{
  "horizontal_flip": true,
  "encoder_mlp_ratio": 2.67,
  "encoder_layers": 10,
  "text_encoder_width": 128,
  "text_encoder_norm_position": "pre",
  "text_encoder_activation": "squared_relu",
  "text_encoder_mlp_ratio": 4,
  "text_encoder_qk_norm": true,
  "text_encoder_positions": "learned",
  "steps": 19100,
  "final_lr_fraction": 0.05
}
Rows from block 6 of the image encoder of a small contrastive image-text model, named by matrix and row number. Rows with one number belong to one neuron. Each number is 128 + 24 x the weight over its row's rms, rounded and kept within 0 to 255. All counts start at 0. Numbers have three digits each. After the name is the row's rms in percent of the matrix's.
Before each neuron's rows are labels from the 100 images, of 14848, where the neuron reaches its largest size: "top examples" is what is common among them. Only what is clearly more common there than usual is listed. The data: close-ups of made-up surfaces with and without defects.
# gate: MLP gate (encoder.blocks.6.mlp.gate.weight, 336x128), inputs 64-127
# fc1: MLP up (encoder.blocks.6.mlp.fc1.weight, 336x128), inputs 64-127
# fc2: MLP down (encoder.blocks.6.mlp.fc2.weight, 128x336, transposed), outputs 64-127

top examples: wood
gate.24 100:150125103147152176132093159122108127141093152104081141143130144126116127121108152120158135153139124126145120161106124123066165126126106107120136132128100104135107097173107112151175128148123072
fc1.24 120:090127145096112078114164111122147125086146145141150124119112124139141127160146114162099137106122137124118136130114117133202106140125158167157130134170152165111161137079132146111083118115126129
fc2.24 147:111117135150144135118153130107120151118158133133140092115056158140126127162124152115144141113098130106092114125110135123136118117125103133139109134130087139134124111114119136112132036086131135

top examples: smear; tiles
gate.297 100:178146123131129142046110097103111138129127103143096102142088157103093147099150101079123119105118123121142123108121161103104131091145162163142111135179126108105132120152162150148106095115162081
fc1.297 110:152094131157168147194142197137124108107089161095111119121132113134124162143141135144132149154131113128148122154126101124144152156094111103130149095097147158165087123123090117157165147141103144
fc2.297 091:152120145163140131103131145119120134095154150150136102144112153127163137138169139154152122120102127140127116114125114168139107148194149066160123143134174155122122159163065152126115093123119145

top examples: stain; brushed metal; bright spot
gate.108 093:178126121133131156105106121101112140153113147079137095141085132117112155107128127081132113089152137104094091110108129173145133108119140090115145090154130116130138117130136177149118103137124139
fc1.108 082:148112137159156167130110114134129106155154183097117123138112125148176111101118152165125125154113120180148155084113141136146106095119100129160169118164093135135110140144101116143119124143117131
fc2.108 090:087113167130097109123121140129120119160137138153125134136101169136133087155133121125103131145121104107131095107104143135122109136147144122120120128085151107106106119122078114117131106079148144

top examples: dent; specks
gate.323 128:198113094139111100094115111106094121143154113143121099104098156135110156131138155106145125111136150100104077097120155118134116107107120102125165118155109090138135094145078189139081116105163132
fc1.323 089:134137126150134098167115123157127125108160130116132144129130130127136116129148127154118082132101151122125131130109126142145127157116174113127130117156085108151130096137071121114132093135113127
fc2.323 086:112130123135144125117157142146168127128157136106106130128123114132125155132117141133123120158104153136113129122154144085097102112135076108146143167109081132121103145147114123106114089119137150

top examples: wire mesh; specks; scratch
gate.149 117:150120102127131141115114113114083106143133127137150104135117184124128148134183160127145116154120153151123114120120087125143084085104098076126141111151157106110147101158109158109132124145157056
fc1.149 098:131108106093105153164100131105139122129127134119128147163133173131114126123151156144146127150114147161149134134115084129179104093121078114120144129141145124115132114112095130100172180164133105
fc2.149 093:139173139109142155109159128111154077086113113121143148132120107128143152083131066111084112114126149106108142141098111122090112158139129139112136153112090133167125165103119093151151118132130109

top examples: bright spot; leather; circuit traces
gate.298 118:136138146129173153092152146112095107185145147120138116111089125142085164156142111125098172098122103079081141151142120112145107108105097146142141118146139133155129103134133148123120128116158143
fc1.298 116:174102117130094197149126101128143152155130113147143107139134156141124127072103097146132118120169101118147132108111110124111141105135150105109126112087153126151127163109103152119166143155056148
fc2.298 098:104144132131129115134128143124131121196156130118143145099104105163100109149118148114111149115103056115084124107134132125142110137133114150121128163164136140112131109166099134160110123120201122

top examples: stone
gate.332 103:140088123098141155126140132119134150129113124127089132134143140108113117136147175167215157201176130140144127134125118136085118125094109120113115132124115139144134148183111104103133128117097109
fc1.332 116:161114113114124165128171123118109165109133101114084164142129142106115126137156161129195128175157154131115110152130122165090102110129129122108095147154088096109142139174112109094137122110122092
fc2.332 141:136105110128130103119121097133127146126132126116132170118217089128117152102133140126131100142153136140166138114155121114124131124138150119101100127126151125129119164141124111124125217180108129

top examples: wire mesh
gate.198 086:130134127090102104126141098153125092179138148091092149133138128144150167100132133151101156129137097129128119125128103107128141161117077123110138128164093130164141130136134136150116140132184129
fc1.198 100:136109112126145107109108145109146167136142124118068125125108149196055098168148141072157112127121156116098124107126145083147112120105168136116129153099162112124111118130098137130103115097092139
fc2.198 104:098133097131146146144144147126138124106102144115162087134067176103151096145115158154124191125118112145107125144113119142105134147096131142137137120179102153106163142123112091119135075098122119

top examples: dent; wood
gate.112 101:141131095131148144071098107136115122165104116090102124098108120144123127141142116108124173141129128127089111104139150150127138115165101102134117144141122076141124114137118129177095108093179160
fc1.112 105:119132151129134106158121164129170131116133132165130134114111147137141112120111137119138073150097143121131136137094090168178147151128121148119176115142134190086140108112132142110146118156106109
fc2.112 091:146132138162152135101152143123142144118108132123135112163110133149121135152133075105080179119146117116139143136140185188119141137139124134121082154173106100144119136165131071179145107117168078

top examples: wire mesh; scratch; tiles
gate.292 116:132122119148077147085157124111079099143111116159112083124127119195145143142135119103116118108131164150161142089146161158093090139153147134142131109115104113120131162168153133102127138124153144
fc1.292 118:148125113131139087130112085140186179140165127166145138157123138140129107100148065142124097123151117111118143138133143087114124099102137115096055128089156114066125128090129135145110098129124151
fc2.292 100:120137144155131124119157135124128087127129130123135156130146112161086180108127133116099153127146153090173152145120150163117132136147134153150170146168069117148075150164108084129103169149175124

top examples: smear; wire mesh
gate.18 102:139099098114171113133131137126150104132100109135077142130067144151051132152111171111117137145140103114101111124111130104134133095136165152124135144150164099095123083139136153127087077075132101
fc1.18 106:101148143098102113116119122103159101117134116134122128130129132122136105129178173105128138122084116127106107141147112127123140093126091152091155169143118097119160120158150126078088156093130077
fc2.18 092:130125117121093098121141157099117181117147130133124133164114127131098109130088111113147148117115149106148099157131156125131142108121126187133072120135155117090082127107183115154149102107151093

top examples: bright spot; scratch; wood
gate.111 100:152109138141126174099145169076111119148094111161170108119123150147123156111094133141128144068155143136144137077121146114106155133088139101148132088122196130121118161126154147106148100083084151
fc1.111 111:129118127139087114088115121087114127138137160140141128118116091152126107134152130123131122131100127080088092074121121120129143098152158155174136097152147155100155127147119165148113079090149136
fc2.111 099:141136141117098128147132104154135125120087111118102104075171103175139170078159128163121139123164144103123155151127127083107142139099096103105146135105076114175127146094132145102147171170114182

top examples: carpet; hole; scratch
gate.21 086:103065078166095131124120122129104146134127158110099099113110121120121114120144138101157162111128117095150144111136084078120149148084135166097155118122117097155113136162127142144111128149157122
fc1.21 095:138113146136097092153171161071068114132125136090130135157144128117181118094150131103139102108167173144157123093116144156095115137142147104175136145148104147131153130132157136110129102113139121
fc2.21 081:121101130152127131155092140139087130132150143150138112108085155173128151130120141121115086131135136124113111120139065106127119143124144100151124157127107149159118092144105114145123079122180128

top examples: carpet
gate.131 095:137146112124136139155059109127147169125154150124105134119100156126144088086171122147148131131082152128121096111134116156120138101130108105092103190138127145133186071174150118169139132120129123
fc1.131 105:134126173126105130126197132100108073124120110130151133145158127119139175145102147122114097136176130127141134120131123132124124131121134125149152097105129135101116180090117140092142135130101131
fc2.131 127:135133151115136169108115151161135122108127144155139081119053153113130125178139136142135139166155147116067116137104147137141138132118116135181145122123122134157118135119097172128132040088100134

top examples: stone; crack; specks
gate.88 094:147128115127098135142128058126156122088157149146123118150153125117110162145128114150109127124072134160171139135157106102105134126100139085118103095114159132091145126126087134141126108140132070
fc1.88 096:126126120127130157135096102152131081124083136114115101156164093085112151129122148126117113150092067157128171159163089149121106150119120158124125172147134121116114131138147081116133153157087095
fc2.88 120:117122139141118137108131145116145119114125147143140121081065153129138093157100152133158160081094143143178112088114120149114134114141133127141123139178133143103119134117110127151120047085103141

top examples: stone; smear; tiles
gate.25 085:150114070104095120132131116141128137151129144141113163105125152144071134123100121158134118178133077120098143142162162142151166088104120099084092164143147141108125073128130133151127121114102109
fc1.25 083:170127098115137127107126129105121136140110099122127117106105153158112151101161102096125180149115119117128099118145109121150096076153095114139083113159146112129127104079149135138106113131153122
fc2.25 098:146117108126117117105127110114118132157139114111134105145192097130130146085121097130138098078139089128147135128101136130084132154138140132111158124095108125122120133144152170119118207150134115

top examples: hole; leather
gate.243 110:182095154164150153097104093129151136138165134154151067073119132127115139087131136088219108124129113093128151105132132108108135088102124154159125139129143140107121141110126168127121113118132147
fc1.243 118:180148123139128146146112130154101113126132079202122133109125140116080102124143141103160127124161108103139110111104138062121148104124180121132151156116151144125115099131102149064101128117116120
fc2.243 088:130119105182179134121127104123117133116122095143091126089132105081103134107137113111137101127102120135134172096101133144109106124124096150132092092096118142125095129079153148152125105158091119

top examples: dent; leather
gate.226 108:123124128160121127087125137098128084116118107105172086149112097123102157130064103088116130138134108150155157128131146116111117153078132121167149165182139107088149135114114115139127160101149151
fc1.226 114:127131127133120138126116119155124154140148102195142129130130101125086131137125125149155129131132119140162134103156123053114127124120134097130133129063190137132121106127120137077109176131141122
fc2.226 110:119138114195177145097097099124142100126094094129154095078110126169113142128117119121107134103110114153091128135097152116130144174138085131142123130146074122180119147147106115128151094157126125

top examples: wire mesh
gate.294 091:120104129113107117138132148096139083149106142163108147115145138163093152151124149152092103124135141118125128110112126096176104133146096169158139139161116134121161128162143129125108100155177145
fc1.294 100:119116113137126097103121169116150116134138095145095144129095105167138124159122113128121122124104195143110144114138177143170088123126107177144100148151121109108131124161115124116109123117143118
fc2.294 091:137148144128129169115130136095092138083139131102111123115171101115098120103132120129146163105139148175138091116156064110111090127125143145091137146132129117113116145112159139156132175131145137

top examples: wire mesh
gate.86 094:126120088094114099093157113133120119148117125101100144137131092088073137117121114123124148131163058131094132148159178126125156126133103097141131136115115123152127121123100150145095142112159161
fc1.86 099:152132116119137171101044112130130136127121141090131108123121167115128130168090122117129129089093143138132110108137103127099147110096126139144100159143143075124121138118137112162088110101106123
fc2.86 092:112106167100099144113137130122123095126163126166144136101063134102097137122135148146088126143107076120098130157122140117127114139112130132146150105132136146138145099136097117130153072105131165

top examples: smear; circuit traces
gate.164 088:103155132114114129087079185090154130123146138141109135143080083138085094163131105132127144145097144127080110106113129138112124135136130181120132146130095132133136107163147111133083154091142112
fc1.164 100:125151117123092114130114126130100131125155171105129121138132148103164107090162110125139155120118174131160112111124102146150129122122146097135094117126110138171155135157152136170140120100141164
fc2.164 104:133151129136125115160128140141168138126155126135127163130185133134096112126117131124088112119123137126170152107137110119142142146109190082102127139126115138137108137147099087123151211174180107

top examples: scratch; wire mesh; circuit traces
gate.233 083:114116118147108122140166140151138089159151160150164119137137131183143147124140115156103110108136190145141122110115117132110141127148137123147133116143133132107170125135112139100121118155111136
fc1.233 085:131118161170171139122095116137146174155143113100151096130097162075138119144136141105131147148089070108118119138143088117157128126118095062102130144109153118160143120112112146123110128108148137
fc2.233 090:078114088150112138130115132143129111123107100119165147108157118154149091118139136127130092148121127130143164169139113158144158134115096147132147173123078137172146116127110102090161161171129110

top examples: hole; woven cloth
gate.165 102:167089109149113135080130114092112124171125140156108119112069146132126178131105128146122147167169124110116101097095139141099129137156146117122123132165111128119122119136111189154143074111121145
fc1.165 079:125150172122170155112116121168113123123102069143110121097126137125123116111140122123142174138063113107115114171126149148177146113136117144124166117146114141146084120093102119106171138147156116
fc2.165 081:084128077111135123147145126103152139119137138137124160097117147132122127161112120108149142118094151156130148146074122141103153136102186121121094123136075148138135140104169121129151133124140128

top examples: tiles; smear
gate.0 095:148144140117126093134146099129162162075140116141084150180114133121099142128126064105091131125160129138127126134143133133137135077122155142130056149119150107066114119105146121109092147121160079
fc1.0 115:134144102128127150113120075149142110118168095146097115114129141105136085109118135135130143101143123149132123148111138127122089115174125174090142150130117083118094133144154123043116147144157110
fc2.0 108:123114143115123145109128180121112105148131154121107093097102088133120118111123124122126125120133119092081119119098100095121120143098080161152169099117119117158135107128151170124132069131111154

top examples: stone; dent; bright spot
gate.303 086:157089124101134145127127130093104105089136111099123156172122092104148127149131121120113164115110137155166130153139101147126116175133165132158112110164104103142100143174106133109107112125093036
fc1.303 096:136123149117121135103135164121119134176115122131108120100140100165119144099163124132143140137157158102089139089135164133098141112113118110108116138127112159142149132162112116131121151119122255
fc2.303 103:155146155139132116166157166139122169106111162139131147140120113106133176148138138134163139136140116108144118127170121126132138124095109134132147119102124135114117141151153159130156132154109069

top examples: smear; woven cloth; circuit traces
gate.320 102:120143101156160155128103118144152161146145115168073125112071157148127108126116118122143143137146128095099138084083178139103155105181142181077118144119114111144121125137127144112159106099109098
fc1.320 113:118111160090116147143117093149107145135140097124101136136148103092167123110140128141137100150109165099144115151141128178129109151135099097115125179148132167168159116156124121097119155156114111
fc2.320 100:132143155143112076112131141113109126170107124123118088124097116131148161125119121120118146151147107120090101102140112108126131113190134106134111096137167127108120104116078137170130102109184134

top examples: dent; woven cloth
gate.146 084:130125106131115130116091116115098091139134085171159096110114144112119114094154132128123126142144107100110099115144174123136094110133109108126106096119132101136127086148120127089112144102161152
fc1.146 080:124103117107112095128189141113107150103140163074128149122131137115153142130133135142121098092119164121096131088116130175122111132121130151150109094164056118137150139103161110142129129113104127
fc2.146 089:119114122108104149151065123144193117137095140160134089152105139111136102148139101122119123103102108079123124144161153160118129119113130122143107128108178107134129140168106102119114107111037151

top examples: wire mesh
gate.200 091:107134109128102119126127106127137078138127167122118152140113123095098122132126168107120137115138126125113130138103138135156116157108205120134192117130140131163144146155133140145099107124157080
fc1.200 102:147119159208153128128091151125105153168119123125164090123139100153132129073115093139143105144118118116142152080116127127117134117154107134165086146115096138138091119122107129140122138155105219
fc2.200 127:131146144117126172132128148120104181114134131135129066122072137126136127120124113143145160154132133130098133137175116139119113140121071118150114106137117148132137127139154153109116056126137118

top examples: tiles
gate.60 098:161162158137131179102113116166115097127111099108098104128142116095110196104121116142102155125119136162152137160151099096088138140122130143160115104119126111130116151149155129134114138199160072
fc1.60 109:147154164131160149105134156122143100186094136094138107122129115129111219105125115133100131156130126111114130120149123109118119127128092107130128123127115151143112110177122126163139131142161137
fc2.60 139:111118134130119122126117089142120128125135090140120162145203124117118149115141102115119100131124111120180147150140161122114122108147165116117118138112154116127118138126114101113123205174139128

top examples: brushed metal
gate.47 091:113117103115123093137169095109114119114130120089146122161120138126138125120171133138125105098130107108093146125158135129136133099049087109118147111146148107127173117113105157095147115098105091
fc1.47 086:112141148118142115107155110101130125120099139128152129105137101138116170129132112130102066153117131098099089123128172116092125121153176142101102124188160105112157105159160115161157123146142133
fc2.47 087:153128098118084125127119137113172159115138129125130142114123128084150100196156102151141149137122119147151140118111128154063162136094151120136089140140104150132133143151094130150107095144128114

top examples: brushed metal; dent; crack
gate.56 111:141140106128126100137157122110144131095121097126161094159131143150112134143129141143104128079141158134126096109130138113172130124133117099062163110145148114146162092102110157092138109108111121
fc1.56 114:172096118112141130132081144105130148123124140139152125134125110154093128134116122140104129135132134098089089129170125131131129127109115096065077111140139087153085093151113126135135153110102179
fc2.56 093:076111108084105108078129072097160106060130106120126123091150135113119129104121114125098116118115137109140122122135133143084105101132143111138116165121111158099126139162112080113120141126145120

top examples: scratch; leather
gate.78 095:151116126150133102084112134127105132130140114175143078108088126145141139123170157103181096101149144122131090105172160090124117107096130084135123139088198118111129093142108168117104156119086133
fc1.78 122:169145157154118166119109103172158105142132109157133119101139131119115157094113079132090109152166106102147154095085137111109144113156145142102103113136111141128131154144162115121097093104143146
fc2.78 098:115133158163150122150159153130144139168136194143112152152152137088093103113155116128116127105113050113142128156144105080141103141149149078158151138129155120134105138141168131189140155147120147

top examples: wood
gate.27 085:126152136090111141119100147133123078125090104114090145125150122108131148107148165137112113124099133142132122146122145169153141144123145108144167121150128147154150138088128130167103123125151058
fc1.27 088:133106120137104132129134162115094097139085141143085126127131127166164149172140134142109121110145136135156151083142129159121153142115120161100140106105115122152139137127168116122131152122168068
fc2.27 098:118127139108137069104123116140133119144121134104120166112191116110075152119128139119112063141131098134124126099144123100120113099134132143115142144102149152148111094139141151121119191168187129

top examples: bright spot; circuit traces; leather
gate.217 119:182132110125133142106136123103117121171111110113135099127119142150071141109131155105165167107125100107076097158129111133154105067098140126100169125140141119112125108104138156108127107108151138
fc1.217 115:117128096105129086161134136157135113091126146094132099141115165049119149129130154122106100146150143124106133177121132129127135136115169106113110119134171113102159114108127130163087104125162117
fc2.217 113:168171136109129168115140132131126146094145107128133137104168105093138135084140109153158138123129152110142153127189141101164144141126064135155154166118084139159127108155145172094138160171100166

top examples: dent; wood; woven cloth
gate.61 115:133115137135144143078130108112098116173111167085131095088095122116145152123172142109128183133133137099105102097094161112099151111134130111135145134154102077163163143154111144171095092100150143
fc1.61 075:109104099107154089135157110099184119126128136102094137143109116124108135129113118123180156138182118102132179064129118120134128107093151122142150131082135110115152155147142155130142133135122139
fc2.61 081:177132134139119146101120120165098159135164078146134090108161117113117145068100090129127092131119125119144119147138163139117155161091101137136109134091154127136125111145097143117104172153110118

top examples: stain; carpet; wood
gate.236 099:148125134120107124123114114123106124144147128127121144126084137122144151110133158093127097134119160095097111098090115167131132103155147080145119158137123131141159053150149167166126083155163098
fc1.236 103:114131138176126169126116117129136124120137161111155101091164145069188127104154102162129153154124109138130168133113122166126171159130121124142106127115078117169147173116146115119099138135131140
fc2.236 095:119073129137159102093126112119117126144100118113135104128113125109148104171139131125117160114124145114127092126144160183124131126089088123152113128130149102106114136116140165089096101093104121

top examples: stone; wire mesh; specks
gate.48 086:150113130140115162142146135156130136122093110164113157110125120103140147118123141131161100185110139119115126132168145136097122082128109098095076145108129134121166102171132117126137100112112115
fc1.48 113:088139159138083092160098137122148099134143175097144147103148123099162126138129110106095110113119119139139144119127098128155157128121159139148143124119102145125151128114145122145139158149159117
fc2.48 127:109151121128108170154148145128136104124116140109153091129065146109121097123113140136127154135145118076119129140147145154122131125112094127137130122148084115121119123122147113120106063101140141

top examples: wood
gate.157 091:140130161130184196135123131109124112112096124115090138144126149109121144149138178144157113168114125131136111163113117115118156134147137109113136113136123148115110116193119112118115106135112043
fc1.157 110:102122106136116059139143128151145158120167163153155143115127116131120111157115094153119159102141100128131160134130117093157115150122121150134147124099133140129152155053130159127112133108130089
fc2.157 128:124129133129127154139144131123098148108129149142137082124042172137149109157134158131128143097090140119081137133121098139140128124152128123150111111135109161145137120134116127135128033084103144

top examples: hole
gate.327 142:177126134143131144107154104091121125172114118133077114132116127112111215086187148108157115114167146111123106095091141122166140109120110109123127096129126109130115114135162193124118114151155091
fc1.327 117:147111149178160149160145134115149128159115120131091130127153118130115175094156155088129120118151139133156106109100131109181160112130135136134129115128112156128088120094159110115140141157102125
fc2.327 111:103153108165141138124145128128143116157124139109126104155082143112166116152114132181101148142116116126075087155124105166133118127141123094158137121155139086084173139168091117134138059084144101

top examples: carpet
gate.324 098:117159127086165107105117139098133121129125139102113129153095137136074114147125150118123155113119136142073091137148111088124144127065124079084147164120183117130174079142137128143108140112140157
fc1.324 101:137087131127126148140135142150120090139091088161153120097169145135129148134098154118166146155147107108118141142117127138094113127144124149161117103069155131125106171061103117079151140127135146
fc2.324 100:124129169127109129111094116133126138158088104125130100088110161149111126134141074111115143152149114142102110124105114112097138114106120123184100076113181152118136143065122131152096101119090169

top examples: bright spot; leather
gate.278 098:168136119151109100104139101118123157147168133139143121131074134175119153107153075095104121127163143079100095093161197098149148100147122129097108120153141109094132124145121159143139099108167142
fc1.278 089:202127099106130118106121091124116154116133087156092137119117135180089155118103081128109123129145139106149107117113155126162164117148133107135132118157124121103114104131067153129116115117162134
fc2.278 088:127103121088134143142148116113120159112128110101103129126169130147094155106153169127165110116101107129180121140114124137126111138100155129095134141127119139144125143161114174119139198166136092

top examples: dent; woven cloth; wood
gate.229 098:152117086123170167100129125090094097135084140075096108130118101117090168141127145103163186140136106130126082174121156125127119137142125127106165131144148097116104110121106141143126137125137114
fc1.229 093:134132169149129110154109145117127162129169123144139134118130162121133107153121153163123129133138108115127086134114098075134153124108122128141147165112138182127120098107121112114110160130113122
fc2.229 101:125157153146166134110148127140140118141145080142133084116061132130111135132132139109125114147143140151090140106124127139139118142164111102139155104110142136107143113106091134106138059107159134

top examples: scratch; leather
gate.122 101:160138158160151153070131111100122098160112162114135102101108129144110169121135125078148155131128108141109097105133161088152125120123150110143142071109172127110136125120111171158101097089140153
fc1.122 118:083129116140112110134149147098113138103155140142173131165149079147121100146129153139131157121126121127149112123145127081091137122105153086154155119113175140103175123110102143100159148097110119
fc2.122 108:127137137163149150147094103138146118125121064134116132066135117176140127099121089138124105118147149101121126100134104081114122139124078166136115136090063134146133130132138106057130111176084165

top examples: hole
gate.295 089:146143092194145168080120127146124125122128099143165084111131123097107128099113107124157147103135091115136142126155123094098117145119129076132124115084141148110114120143147152105142147115138128
fc1.295 100:177098105134147150166121148111115124117121135161124107095110111140107112137161135141144145146115137099133111120110165114151110079092098137168140140120124144093153114144097145129111057095138136
fc2.295 091:122137133147157114114130108124120113143127131104101165148182090155110147107199070129081131109129133113130114138116104060117117154149126115105125154094130128150121126128116124108119210133119128

top examples: specks; tiles
gate.35 091:160099152169147122123069117136159177121156147180142092135119168157121131150106136154117114133128157119103084084112121128131146113131086060075124119108145146109138112126105147132121131152149133
fc1.35 077:118101115143115098142126135133130103118146131132163122150139152165145169107123101143102125172148136121112122124132129129149120141156052111129127079102164110104174089108102155137142110138150112
fc2.35 086:149157130136093164136109133106114138113079110126153179106198103148141093128124102117106159115134150140149125130133116132101104091131141132124109150132108103108124169156126128144112193127130100

top examples: tiles
gate.11 089:190133122097120161107150129117130118106094127105069133145133127126123183173174089149081158123105167130126120141151093130100132157091138122151094088090168135112127162115101131139107126109150064
fc1.11 116:162126164121122148100125167115094131139079163116147117099148132125141178115132087134113102162119142075100125102108122148129162128157148113157097081105149173155115135133152123183139120139145154
fc2.11 130:124122118134123116126154108116127139132126107110140188134213140112110120115131114132114125105120113130173119123141133113124112124116179133127117140112137128121126130129097129120140207160128127

top examples: tiles; scratch; carpet
gate.221 109:134151146099100133123148113138110142092147111120081104156118134156130132144175107120126126106105179148141136134164136132110071134123134115113123135153121091098146142128112137123106115150131100
fc1.221 097:137134107168137137151144158093130146116166099168210109134140119088123135136134150106161122126141119117108111145095086119126125132117149144163144115086128165136105109110165150055146110134101136
fc2.221 101:135126155126139138142086132159140119085109154158128087091105129105119124138149141106125153114143093127113106111140127079129148142106094158126153137119152110114135111148163122153114143143196130

top examples: tiles; hole; specks
gate.184 101:149111124143121128079137101115119159154134133136107065138135148143119134107156088105119121106169119115156140101149191092114132130143155141150104094134144109112140156147173133128090112117149143
fc1.184 099:110047134147148124125136144112155140139069154125111083110112150125144141149110132118129094156155136125165181120143175123133161165105111134159139136113112145110144154143113134136097114108098121
fc2.184 096:143090149113084130115192125070112160136148179142144158177163156119128141127127112114126120120129164123152141152111141113133116149111162109145108149155148118099119179138106128202134149140115127

top examples: stone; circuit traces; hole
gate.175 096:145120120153133156092114126113143134100166123144097107085092111123161113151154130135130177135147153134158120141104095121122139169138138143170109144089108140149087125126155156098089106116103106
fc1.175 104:148150110094121160112121148173144132197183120144096125105123103159125116159123139148154155147123159104104101146100107105141100135149125133096134139109135148161113097124133163097072127105122186
fc2.175 103:152151123128130107158107140120101113123141106031119136141171107070161152111129120149162130137105113167143116119148061129150125132146107111120155071112166127128179124143144172123156140123119106

top examples: brushed metal; stain
gate.325 099:132096111109195162099106159115139145102106109121116093119100136118142132114135139135134154137140157110091150126163174161126123112094085103143122124128163122113112121162118143152131124108107133
fc1.325 081:156102123115108149118094127112119127145128154133113145161102103099128126171122149114119103111095062122138086147155119095144140148138062176133141142132127124122116125182145122108117153119147137
fc2.325 097:114109160119141126171139116141154130111121172171134136142094171141098130139120136135130150130133121120099144087120159128130116107131167119159132111130184158094125110124108101174104116102105144

top examples: specks; wire mesh; tiles
gate.305 112:139095107127115120133151092111098139137135109152127125144144165128146153118135139129119100148146130118145119091155117105116093078160101105127105155139126102094177076136168124124153136125177138
fc1.305 111:134111101101099102135139181125078141106099079125114175132092119153093096159116128128138119111105177127155130107127146130117120140139157155124117121160144112108117121119120136128143074086110143
fc2.305 096:099119122154154148124156127122144090078123145116132117166119150134104112139120156109096145113129126116115116180155105165158122119134154123129149132131142098100112151134190125130062148129068107

top examples: bright spot; wire mesh; tiles
gate.248 097:108155130112114110144161114121131116123167160174124165120126121122154129167122101159078115151175150145128131129097142108111142123145128087122111177161102142110163108166099117136123169136150159
fc1.248 098:142101122179135144136136112144132098155124124155146110060143140162151151111107126147116128122161121148139141122112128150120121108174119145112109119108101103093093133133130133070122168123136178
fc2.248 104:146120150106105160116089134139111139151094136143119095126090117124133132115126101104146140099122145121071116125123128084118129130117098112136128084121157117130151107144109162132125061108059165

top examples: wire mesh; specks; scratch
gate.103 099:128093130109093083132160121116142102125123164151124126108119131143071149164131182103112126136116124126116141126133157111176128127074150106070168077150154134118148124137105150136078060085178124
fc1.103 103:132103095116127109160083092173124121112154136167128151125136142073139067132064142146128137126098099123113175172138134112138153072113143115144119132164165135135119095130119122112131104132136102
fc2.103 115:109124125113119136150137147115137103123104172148108179155105145106138119165122187135127150146147146116135115123091134096123134131145181138129155137164145123097124164120121134172141113096128109

top examples: bright spot; wood; woven cloth
gate.28 137:139115118129114119090123115099102138155133127146131106140089096149125153108144111100150124133113141084083094091154161131123090112120087124126162118120120106134147066163104179143155098119163130
fc1.28 091:126123158138099131091131141099121091166118117163144123128121136155129127153152096109108121120107116114091144102136187138142145118120140125157113076113108138163144098128176113123160106106128158
fc2.28 076:144115116153167111125116113164116121131081126133113104156132154209111107166136121124126161114122102147144117144120099103097118120141156120118122090131148141130118129089173113124077101100109123

top examples: hole
gate.279 092:128149137173128127097125136116144132138127073155163077092101098136076175083132123093176144126128122070090132104173129098094118132092130135145133152088169152125098084115081160138140146095123143
fc1.279 124:180100103132149156153119097160120126117107099203110119099135155127119127125152138124139141127136103104149119122110162110146129078104142121146143089152140132103141128137139155071108057115140111
fc2.279 097:127142143157180102145150147128106147102133144106050161111194110076137128100175116139144109132125106156146123122152124093122130140128126153122127141100166163129145116138144150148133203128131088